config.yaml
model: "image embedding model"
dataset: "drawings of small networks of dots and links"
train_examples: 195000
image_size: 64
crop_scale_min: 1
horizontal_flip: true
targets: ["dots"]
num_classes: 5
embedding_dim: 192
arch: "convnext_v2"
isotropic: false
norm: "layernorm"
activation: "relu"
mlp_ratio: 4
inner_norm: false
patch_size: [4, 4]
conv_stem: false
depths: [3, 6, 6]
widths: [48, 96, 192]
kernel_size: 7
am_softmax_margin: 0.3
am_softmax_scale: 16
init: "trunc_normal_002"
residual_init: "none"
optimizer: "adamw"
lr: 0.0013
beta1: 0.9
beta2: 0.95
eps: 1e-10
gradient_centralization: true
cautious_weight_decay: true
steps: 20900
batch_size: 256
epochs: 27.4
lr_schedule: "cosine"
final_lr_fraction: 0.05
warmup_steps: 2090
weight_decay: 0.5
Rows from block 8, named by matrix and row number. Rows with one number belong to one neuron. Each number is 128 + 24 x the weight over the matrix's rms, rounded and kept within 0 to 255. All counts start at 0. Numbers have three digits each.
# fc1: MLP up (model.blocks.8.mlp.fc1.weight, 384x96), inputs 0-47
# fc2: MLP down (model.blocks.8.mlp.fc2.weight, 96x384, transposed), outputs 0-47
fc1.192:143145118140135116125070111144179137122122136146137119148140123137155147134130124143135118131133088119139104053158134154161123168120126163153131
fc2.192:126089153134106093160126124112103157180082160121134131132102145110130140118122124133094103138151100124128147126130136124151126115098141140173125
fc1.193:126123119138105149082074106128140128141119132123105096137102135124118141125121127097131118119101086129124122070123138110180145168116112180134117
fc2.193:121092151115131114128108132102124185150070157129113125123104122108119115125124123121100128127123150118107124122131120126128123087084122139197135
fc1.194:119124121146110146065081116135136130130128128110131100136113148126128142128137134101151122127122088129129120083124138124168139161117109161131136
fc2.194:125095148126137120123125125107132180149073151130121118115109124116130116134131130130108131124121139112121118127117113119131128093088115145192123
fc1.195:105146143143102134092086129115146131128121118153099106150113145132130156145133111119144104124115086125120116062123179117180144169108124168151107
fc2.195:086097153103128126132096141104143177144078162137103140142096121115091110134136124098097142130099176125112103116139122114126126095085121135186143
fc1.196:124144119141138126119050128149147143147139126146134141127160164149135143147118140110115117138136076165145152196147152160091139081129128119138143
fc2.196:147168089125132143118110132160140077097192089131117128122165125149130131120131127123166136126118151136126126132130135141123129157167135124060139
fc1.197:141134132150127126109052113155162135113113136137123107138125129134148139129123127117136125135139087138126106065155144140164136171125115172141128
fc2.197:136088152128124099143119126107100176158070159120134120116106136097134125114113124131104106123150128124116148132128126127137116085083128142198120
fc1.198:121125129125128145060084087090147108134144124126143164153137139134110104125128119106148116117105084163086202178131153107090164140153112147148099
fc2.198:128160108110137137139130158156108096090176112127141150158149129129114128108094114108143119127148120142105146112168144130119100153162129121072141
fc1.199:143140123121109137113071120116114091108108126118120144142070138112109132106125100090169097101145096120111116058130137101206140188133112210136100
fc2.199:087088160102117116156098131101116176160080167132112142151093131105096136122115132101098132128125145130110112109147133127114118099082132102197143
fc1.200:132150127140139125115056129155155143132140126142141155127161153153134135138127138112123123141143083161149164193132141147091146091124133109132122
fc2.200:146162099128131147122113123150139079095185094127115127123157126151134130128132132124165141124118149133129123131126130143118130156163132121064137
fc1.201:135141142135133127082068125142156140139134136155121161138156151165147148138127131123126133138126072153133164175136136134069141082121120111123137
fc2.201:147169090133127134121117137158129092100186088130118137129160125134129138114125120127161120115131140135136144137123122141132123148165135118072129
fc1.202:154135124124123135111077109117131107101115136131115143140104124113100118093110114086167091132142092116106123059127130089209136180134122223135081
fc2.202:107089158111114113152110120100109163159084166128117131142101132112108130121112143113101132124139133125109124103141142135106116112085132102179142
fc1.203:126154117147145134132077128165150132140122141134140151123157149130140146142130135102124129140136083154157133201135139150086116099144136120117129
fc2.203:139166099119126143112115128140157084095181094137106127115158127151132119142147131111168151132099143137123121120134134140110133147154124120074146
fc1.204:133136142149114133083083122145164143125149150124177080114152166144156138176129149145125116148139102144165084078174137154156107173086114133119162
fc2.204:132096150142127111120146107107132168150074151127121106109108130127147120141141126148104121126124101124148124145104115127140139087091138138190120
fc1.205:142139121149113146085077116129153130136117128136111115141117149134117126124125120128130111133120088127133110060129142107177144184104126175132122
fc2.205:113084154116128111134103131105122173161068167126106131126094125109115124130123114119093128130123151132120129115130115127127126099080133131186131
fc1.206:127151123145135124103057125141153143138136125143123139126164162162134142138131138134129117143136069164136170189147153153100147088119128117139140
fc2.206:135172080125139150116079130167130099088196079128112131129166138142129142123127111120177128110121166137130121129118110148124138148168134114082130
fc1.207:130148129124123123105074111142140143138125142141113163132148144143132141144126133113112132133136088142142159200124145134070142080137113105123127
fc2.207:152167103132123156123127122142148068098185094131113130115158126150140116138141140123165149129114132127132125134127141137111127161163118121057139
fc1.208:127154140149134126091054113134157150122117131142110136135161165171119114142135137133103106144140088178144191187134155145098166081116131109146127
fc2.208:149168099136131151131126117149119078084189095113134125130160123166133138121139128133168140132137134123129121130129142136119125164174139124056138
fc1.209:112125160118136136100089147113158138111118132175089153116163120159130086115148140179111134141146102152172173182115152140079167069143154068100142
fc2.209:164140120159136151113136104129123091120156117125122105105138121141163116138135149151141141132133128115143123148109141136113134158151117130073116
fc1.210:130139111117105136082080114128137120135118113137101116131093127115122139120127110098148096119110092132110121086113145097202163156125104210131094
fc2.210:103091151103126116131107140104131185156078155134115132130099119099103120128111133112103132116118156126102122120140127130121117085087114129196131
fc1.211:129158125153131133121060121142146148143125118127122150128154144140126136139120141103119124135143087144138158201121145141091147082127123113133130
fc2.211:149161109132125146128129120138140076103178104126122128120152119157132126134146131125156149138115137130129120124134140131117130164167135129055142
fc1.212:126136131146123140056084102136147134135130149147117169133137135150135134139142120108127138117116088130110164168129132121063140112134130126149120
fc2.212:133161108122122135135126150144135088106176103129117149124145138131120133122122113116143125133126127144126144123147126124130116158165130116069130
fc1.213:155123093135120097063106112129096119131138131090151074091102101092104114120109133109111108092141110141137081120146110112178111145143122154101131
fc2.213:119090155141134099099147113098136183167063151122121101109091130110146132150144129147091120125118116115145117144101089121133145087086119128204091
fc1.214:135119141150145144046070095093150142124116118168123150152143146163113114121120130122127097134122091173126205177146181113112176108128119123157110
fc2.214:136149122136121126134140131139087091106166118106149138143139131137132145103104120131143116137166115127120140117146157145122105160156156117073134
fc1.215:121155130151136125128063126141148149138133118128147144136165155150123129137137135101123121144127080152127164200140144140087141094123136118145127
fc2.215:141160100122127146123114133147135081095185096127125129131155127150126128122128124118160139128120150131120124126136134139116124156161131123062141